config = dict(
    model='contrastive image-text model',
    dataset='rendered made-up planets',
    train_examples=195000,
    image_size=40,
    crop_scale_min=1,
    horizontal_flip=True,
    tokenizer='word',
    vocab_size=28,
    loss='softmax',
    embed_dim=256,
    encoder_arch='vgg',
    encoder_norm='batchnorm',
    encoder_activation='relu',
    encoder_depths=[2, 3, 4, 2],
    encoder_kernel_size=3,
    encoder_stem='deep',
    encoder_widths=[64, 96, 144, 208],
    encoder_downsampling='avg',
    text_encoder_causal=False,
    text_encoder_width=256,
    text_encoder_layers=7,
    text_encoder_norm='layernorm',
    text_encoder_norm_position='pre',
    text_encoder_activation='reglu',
    text_encoder_mlp_ratio=2.67,
    text_encoder_head_dim=48,
    text_encoder_fused_qkv=True,
    text_encoder_bias='none',
    text_encoder_qk_norm=False,
    text_encoder_parallel_block=False,
    text_encoder_inner_norm=False,
    text_encoder_positions='learned',
    init='kaiming_normal',
    residual_init='zero_last',
    optimizer='adamw',
    learning_rate=0.00099,
    beta1=0.9,
    beta2=0.98,
    eps=1e-08,
    max_grad_norm=1.0,
    ema_decay=0.99,
    max_steps=18900,
    batch_size=256,
    epochs=24.8,
    lr_schedule='step',
    warmup_steps=370,
    weight_decay=0.08,
)
Rows from block 8 of the image encoder of a small contrastive image-text model, named by matrix and row number. Each number is 128 + 24 x the weight over its row's rms, rounded and kept within 0 to 255. All counts start at 0. Numbers have three digits each. After the name is the row's rms in percent of the matrix's.
After each channel's rows are labels from the 100 images, of 14848, where the channel reaches its highest value: "strongest on" is what is common among them. Only what is clearly more common there than usual is listed. The data: rendered made-up planets.
# conv: 3x3 conv (encoder.blocks.8.conv.weight, 144x144x3x3, each kernel summed), inputs 72-143

conv.18 109:112120157113093123112138121123122106113123137127147126133079123174133112133131109118120131115141111119193063114119101127163126109076139074140103134125098074124137145053099103134101128119128120133150104104115119136128
strongest on: cracked ice world

conv.32 059:138132112142109145125123124118074139127139113096158116133115027141091144102148136132134152117152145111128120132128138114114124097114129157132150129079139145056122075130077155133135115145139169149116136121134097135093
strongest on: cracked ice world; moons: two

conv.19 111:135129095144145136110108131145125128124114115133112130150222136111152119123152116134156138115132131101113130101171192147117123152124149123165106119130141126143148143212140136118164139137126124149126189189124124117120
strongest on: cloud-covered world

conv.43 140:117122144120117125132088130117124120108052128121069128139134131107116130127109119117109120129120132130130150078116104110132131114142117139124138055125135123123114130125106120134096126079125109107124120113113124119114
strongest on: desert world; glowing rim; moons: zero

conv.82 112:050135115130111175112120162156141126101106159110130163099122151132135146147139095078141137043132126158164108078125098135142150125121141128132113080156153086131109137101144114114118114123132118150149114127119132151156
strongest on: banded gas giant; full

conv.12 091:127134156111112133170119123133127095116145114161098125145132137107115148127100191113107096146140123179139093130187131098158161111165106114140206121122162189113153114146112101112106117135113099098124122123121125075105
strongest on: desert world; glowing rim

conv.50 108:133132121116102155112166124126115141109230122140153111146099128129123117138119116109149117144142113109136122162100095136124124103120132136091129211135132131120095124127111127109089114172116125091131120097161124117136
strongest on: cracked ice world

conv.49 118:155133086110114144098167106134136131132176134121143107081118147105109104134143113140129137108106116105125109155111115146104117115112136123080125186116175148121098131142143134123115117154119111131127128103161137112126
strongest on: cracked ice world

conv.69 149:131125128132112121135106120121113098119107129128057102128103109105118127122084138114113100143121135121128138083128130094126127081136117135114143056114120143113106119100105103123071128113130092117118124113135113107114
strongest on: lava world; moons: one

conv.91 101:147148097119130150094100138154121118115089154107103167088122168108122107133151107141133161081117102121149114088158105132137145104111137141111119116135208119131120134144163125105134132113124100155134138110148136093150
strongest on: cratered rock; rings

conv.81 117:126087143121068133153130124086116136103140101138078111099136117106121131116116156124120107129135146166121091116141091108146127121143122127120166099127127138106124088130108129119075110128102107107125115128149109120103
strongest on: desert world; glowing rim

conv.138 085:135151127136147142132140127108063159151124156118125125138131113137089147055142125133114125119060124135148134090115114146125119126134126127123146112115144148113125066139123179095126140113159130125063149125126050113133
strongest on: moons: three; cloud-covered world; kind: desert world

conv.111 095:109147147136093147153129116086135142110116114151109154097102119103129137128132138113106147102134138137155128082108113134146115105143116139141149054146108109128135138112124143138134106098132140119130140091130113124084
strongest on: desert world; glowing rim

conv.95 110:112153171141113153174123132125131141099142122166124152120137146117130169128142182124138147082143124188168104131186150160202179127158138103185189106138148166138177136128144140145144128113134132132147142130123153114111
strongest on: desert world; glowing rim

conv.72 136:132099118159171121153101124131130137171089136126135129108109140119132129146122133140123146139104114108142167149096133128125105107128130132142130130129138132133117158114138144136128136060141137138124181128128136130133
strongest on: lava world; crescent

conv.64 114:147121123154091113115127122084137126104114115132109111155128104069126111124111140141116133168120128125135124111114123120102107098131120125148139058130108125109119124133110121113142100106107153108121150118125123112114
strongest on: cratered rock; moons: zero; polar caps

conv.0 088:101128165129123116235100125124113128125140126137137125117125149103134181136121197116101126123116124189109131160148131107127139107167109126152221136112160194121142138125119120120134131097149145122128169128113125119152
strongest on: desert world; glowing rim

conv.110 105:145156067152159138110132132112149093147128115104125149145148113109115096143116104138149128154087138106087177145087137133087076162162077181129090129147138122130114147165151087092168107138125145108103151140147136123161
strongest on: cloud-covered world

conv.101 127:142132160123081134138115132102128142081105117157119129119124120112131140129120149144133145126140126155168047105151106139168157111110141094159157075130130146124139095135116132121129139074121146129134121134122131112120
strongest on: desert world; glowing rim

conv.123 051:118149098194119217122100144113121106113110098091132142110104119109142132115110147133125139126121140134150121134121103139140163122135105127143156107184109122121122106111139139097110047131108147134121126111126071098110
strongest on: cloud-covered world; rings

conv.27 076:152147142150108140147140136108147052105143131117134147150104122126110125139092129147113123137141109142135094137139126096146132088115072106158140123137151146108152179107107029130134133135133137113108135078135126138123
strongest on: moons: zero; polar caps; cratered rock

conv.92 121:149119146134135115140159148135146128153161134140134135137123124156127144133133120142128144163133123150118119213116128127135130163116126123118128204126130133119123115127131137130137137128133150110133126127128125140156
strongest on: cracked ice world

conv.30 101:112098144126121139135153159105127132136135082146128125178134117108161118117108138111107111167134132115153096125116124134144127114107147103120130110160086142131137126144113109128128149078127142079114136131102110125128
strongest on: cratered rock; polar caps; phase: gibbous

conv.58 131:010150138099124152132137120133150139112122139126146145104130121131132133157121113071130129046140121133192121131119112148162138125120136111132118121139099093135134155102121133133108118124131104140144111117098116131135
strongest on: desert world; glowing rim

conv.68 080:125117163078084120162143089088113106104133094126119113115115128139096139126105157122077140095127122173165068129133118092165143118124135099127160120124112145098147119119116124141122105113137124085109111098119081072082
strongest on: desert world; glowing rim

conv.9 122:098135182117097118191133117121134138107143108178132126124124139123125210126122199117123117108135136190147115147176125121185189130175116127163229126116143188129157109118114126141117126134123125113128138125124144113121
strongest on: desert world; glowing rim

conv.79 083:143168112127116169088125130116148154136134112135148128122069133140136101147123123152134135144144101079164072146111143125134121091038111083141107131123116155134126142104120142140129123134144147140161100116131148106132
strongest on: cracked ice world

conv.77 085:156095140113107136161082113106104118107111091111116128063132126094110095133119167136082124072121122119109128142146106120139125116134133153115164147110155159114143121155108120103116120109106100111098160129150111090131
strongest on: cratered rock; rings

conv.120 104:135100115152181109146130094117126121177092132117138113099110113114112121147130129127092117151127124112136160152068126115117092124133138136109124129109116136121092149131131131114129112055132141113117183135119126119137
strongest on: lava world; crescent

conv.117 087:135141125135141127136131111112055159146146132127118127140126117124107135074129139139114119127066116126140119118117105111121122116135112125120140129114127158095129065133122180130126131132159122123047135117132035104128
strongest on: moons: three; cloud-covered world

conv.11 083:124150131122123117151134125087132132125122121113112082144146121059108128134121133122144116166131123142134127134121145116104096089139120126153144068112107139119157136113124106126128087089140136132130145127116140163113
strongest on: rings; cracked ice world

conv.48 079:071145147082115122155116125120129119122122143162117120120121133160115170118134160125132105092100117143190120127154116131190186134178108128130198128107128160131123122101118125130110128120131083095108124110092133113102
strongest on: desert world; glowing rim

conv.99 089:127151126122121126128143112124143066128137146117116116130119123141106136190075125113094088107097118129144124149120130057119130113143060138126134131101133146083130153133124076137139094137135131096107099096138113117086
strongest on: moons: zero; desert world

conv.47 073:145122118136091144083130179129128145111137166116135132104091146111127142129128094114139133080129123113150088082136118141144157100124133109082136114125166127138089134108138139099094132145144090135146118085137113093154
strongest on: rings; cloud-covered world

conv.52 116:171120130136148123157101124147140139142122121142101123139157150098129147143134204169143133168125138135136125116183159151149145145158117137175206127102167221133158125176141129121121145125109116123124148147146153117137
strongest on: desert world; glowing rim

conv.31 120:130104115157180128152114117138125121168097143122131132089106130117108126137133134127097129138096124096149150138081120110116086100130128124101125127114142129125100149108141135119116125053140133130110182117127122122120
strongest on: lava world; crescent

conv.130 119:118143123128133129121118121117127113150112143113128134128098128091136126131113121129139138131149175155087234131079163122120112126187109210145120117142120118135119153108137119133131132152162110128133115141120125154146
strongest on: ocean world

conv.59 097:104115176110125127210120132122129124133130130125122135084143167104136186127121178124104124098131112213105130156149109108145143125147106128150193137136155169124154121125125119117141108099120098125121149105098126154151
strongest on: desert world; glowing rim; phase: full

conv.28 104:115140111051111116132107140127137128108073161082102082117130152113122114156097114104140095121117090137125142090108081129132124117112142151092103096113176095113102117110139119101066154096121061134128091125107124132146
strongest on: cloud-covered world; full

conv.37 077:128132125144128116121113078109105057122107132093082133137169090127086129104082124116108133101110118134129136122164129071108125123140121142122128134089130131093132144166095062120151111133088115113099117108123078109082
strongest on: moons: zero; desert world

conv.24 100:051093132106109110126131109104133137120148097145096141122098107123126136121123139116118126102128159138128110097105068134138128108149120159136145104141099127124096125091127130123109087163105077090120118087158125129133
strongest on: ocean world

conv.17 123:123185126123118117122121120113126131130141129125129120172109110092120131107119125120147127129135159146074217123103155131136132139182128215125137120128126122125123130115119127124123124184140121109114105149165140109140
strongest on: ocean world; moons: zero

conv.16 131:134135118114137123135129111132135116144117129105097139125099138100115142118122129114102089137118117165118126112112041126128132088135123147092133107147155132123115125090135119093102099112105095108126110015114128128126
strongest on: desert world; rings

conv.5 092:134146111124074144122117140150125103075096144116137143086099149131120092121147095127127158065137110111154110116129123121138124093093121107146101106118141089130130138119140113122137150105128142166136142115148131127134
strongest on: cratered rock; rings

conv.90 090:140164118104122130124145109120181056130131143112112110123127123130097128195080134128089083108118129126147128132126125082129135120134051124131137119100149163097125174159122064126114110146140111115121117125144137110092
strongest on: moons: zero; desert world

conv.56 072:117106132146111125120129135111122054136131129114119142144162128100098125101059117121101109131098108126112132152081126065107114106132079134104141127158107151097117127154133062120152120112102125079095102123113099109122
strongest on: moons: zero; desert world; glowing rim

conv.71 084:100138137111077143111108145116136125126137142132139126170047117089144132154123134081138108132161127134160123117119131117159145084133126115113138102116117117106145151026088153133067139137167124124137051119111140122150
strongest on: desert world; glowing rim

conv.124 087:119148112112135127124146113127079167134139176095133115119139129151100137068154129128107130091094113144144117109138105138126132122132126142132147122111149143120128085142133194098124110151159116135082155094141054106154
strongest on: moons: three; cratered rock; kind: desert world

conv.125 093:060143143105103137124135128136118123098096145097118149128117139128129134121118111085115165089159125170158119096124107125150137119125148131114110081150131071133140146087138126134128146106111122143157117131110085124140
strongest on: cracked ice world

conv.85 087:095153095081136150110116134147147125137088152094095131093138144119136140151138090100128089109119080168124133095124081126139148124113128131111112102141157115129105131122141123103118095105122076125132105066099135120145
strongest on: desert world; full

conv.29 076:145129107129104134084120109142113123117110161111119139065106133113141130131149098118133166062152132109172085089143142143147132094109144113138119108127161097144128156114140140118124102145137114146157139120143116073140
strongest on: rings; cloud-covered world

conv.89 136:133128144121137106164116092117116127142095112129097109121096116071114148118118135135114115140125128137140150103091128118137121089137108132125145051118113126124130125074122130131115120071129132118123142100118117123110
strongest on: desert world; glowing rim; phase: full

conv.66 093:126147124127127137116141103122184065143135153117104119122117131128088123200096114114099108102098130128148108127126134083140128112136064116122132119097153137099133176114122071132133098152138120112116118110142132114098
strongest on: moons: zero; desert world

conv.93 106:126130120133126134137113124141131124114110104124114135127213135115150136132125141130151152101135138133126131115199186142134135168147134133182147133119147160130170126219137123121156149130114127158138187181124133111114
strongest on: cloud-covered world

conv.104 120:128131114116161119154097100117121112177095124123081115114111121086121132122110122144118085151108101130116151116066113106120108088122109118110128074122118147114109126091125126121112126063150097120111129107109125130117
strongest on: cracked ice world

conv.83 147:130135142132137124139157128125131130157172138143149141129129118169135157130129125134119138138138126146137127186124133131134135158123136122121129226127120134127133127125129135130134136156144139126130132128130132148135
strongest on: cracked ice world

conv.3 119:116132154128137129141145134139132131151152145125136132128120119194145155130136120125109147129131123147152125168126125127141137160125136122121130218140112126135133129122129136140135136148146129126135133125117117145121
strongest on: cracked ice world

conv.22 088:127154122087113079137143128089130064114159111120146073155112103122132131151089137139103119143087115119139154150122128103121124109144073145170124125080107139127133140126095051104143106149130136098101139102142136148105
strongest on: moons: zero; cracked ice world; kind: cloud-covered world

conv.40 118:126108132120084142078171106108129132104196125151130114129074111094112124127139098108136133110120134119135099120107112128133131070136134121086123146114139119131093138090106132125096087183117125091117100091182124111097
strongest on: cracked ice world

conv.60 077:111134117130110140139114143103144141108100125119108112164070140100113127143117120091134124132131100134143107104090091133123118076114095131116116079147120087126117142026116124119070141118137103131147080097121141118135
strongest on: banded gas giant; moons: three

conv.4 109:139150072118077152080193118108134133097195089130162112137121099115113116125120089130112141135116112112105098162096108126093101133121113124113100163120109126122101113135113135107137103162099141093127125103185124115097
strongest on: cracked ice world

conv.54 055:137132127133112152138118139138154057136114136099100133118148140139090117131056121159123111111114129138120134119133124046127117103130063126132116128124141153094147138141102064118141153121137100118115090112126103138083
strongest on: moons: zero; desert world

conv.20 095:093120178138138125240115129127128131133127133140149129111121136105139191148119185112111134114115119180124142157135135101142147106166103125154225134113163193131138137118117127117130129085153148125127173126118124107144
strongest on: desert world; glowing rim

conv.88 085:137145126145120158130153126109078179137132156120130119133136103123093139065159135146109115143074120141145142108128115147126132132138107126121153142104142144110119072151107182088127140137171133127042153119132060120146
strongest on: moons: three; cloud-covered world; kind: desert world

conv.45 091:133112158163090127160126130095127136090114096167138135112100142139131156126121176152118168117141166132198102143146111126179164127160093115185208119110108159100135107119104127165147106108088171115117152107133134095119
strongest on: desert world; glowing rim

conv.84 092:132152103097083082149135112102120143106143123149129069150077095071130117138117161128130115150127095124087154147135131129107102073125128131156160089070088159117146119095109132107105136140136135105114129106138139130125
strongest on: desert world; glowing rim

conv.38 121:142128144130148126140167136135129126159158150129145138149132124177135149133138129143132139159138123142154120186116130124140132160117135117114125213124122131129131126119125136132130138152130139111129125127128127145142
strongest on: cracked ice world

conv.23 092:126148122145136135130135120121067172138141138115128123136121119126098139071147134134110136139080120120142110101134105122114127118127114113125147128114139160092118068145120207122120111148164134139069153124144047106136
strongest on: moons: three; cloud-covered world

conv.127 079:126152105093118084114164126113141142108132113111172073144102090115123189127147143132139130123108090138135142145130116134118168126160115114149180119081126160134115120110122130105136101096099150109132129098103141099109
strongest on: desert world; glowing rim

conv.80 087:121128126143137130133142109103070157128140164121106142134131114134095130061175146131123114103056119134140102090128108149121119119142114114117142119113130150116120086125112173106119136148146126134058152106135056133148
strongest on: moons: three; cloud-covered world

conv.15 052:110136117124127154124124101091120121132112149086139113128163155114130134130130126099141115107127123156127114124123072096118136128134122141103117094174138096123088112142143118085132043136093118130110136097120089125112
strongest on: rings; cratered rock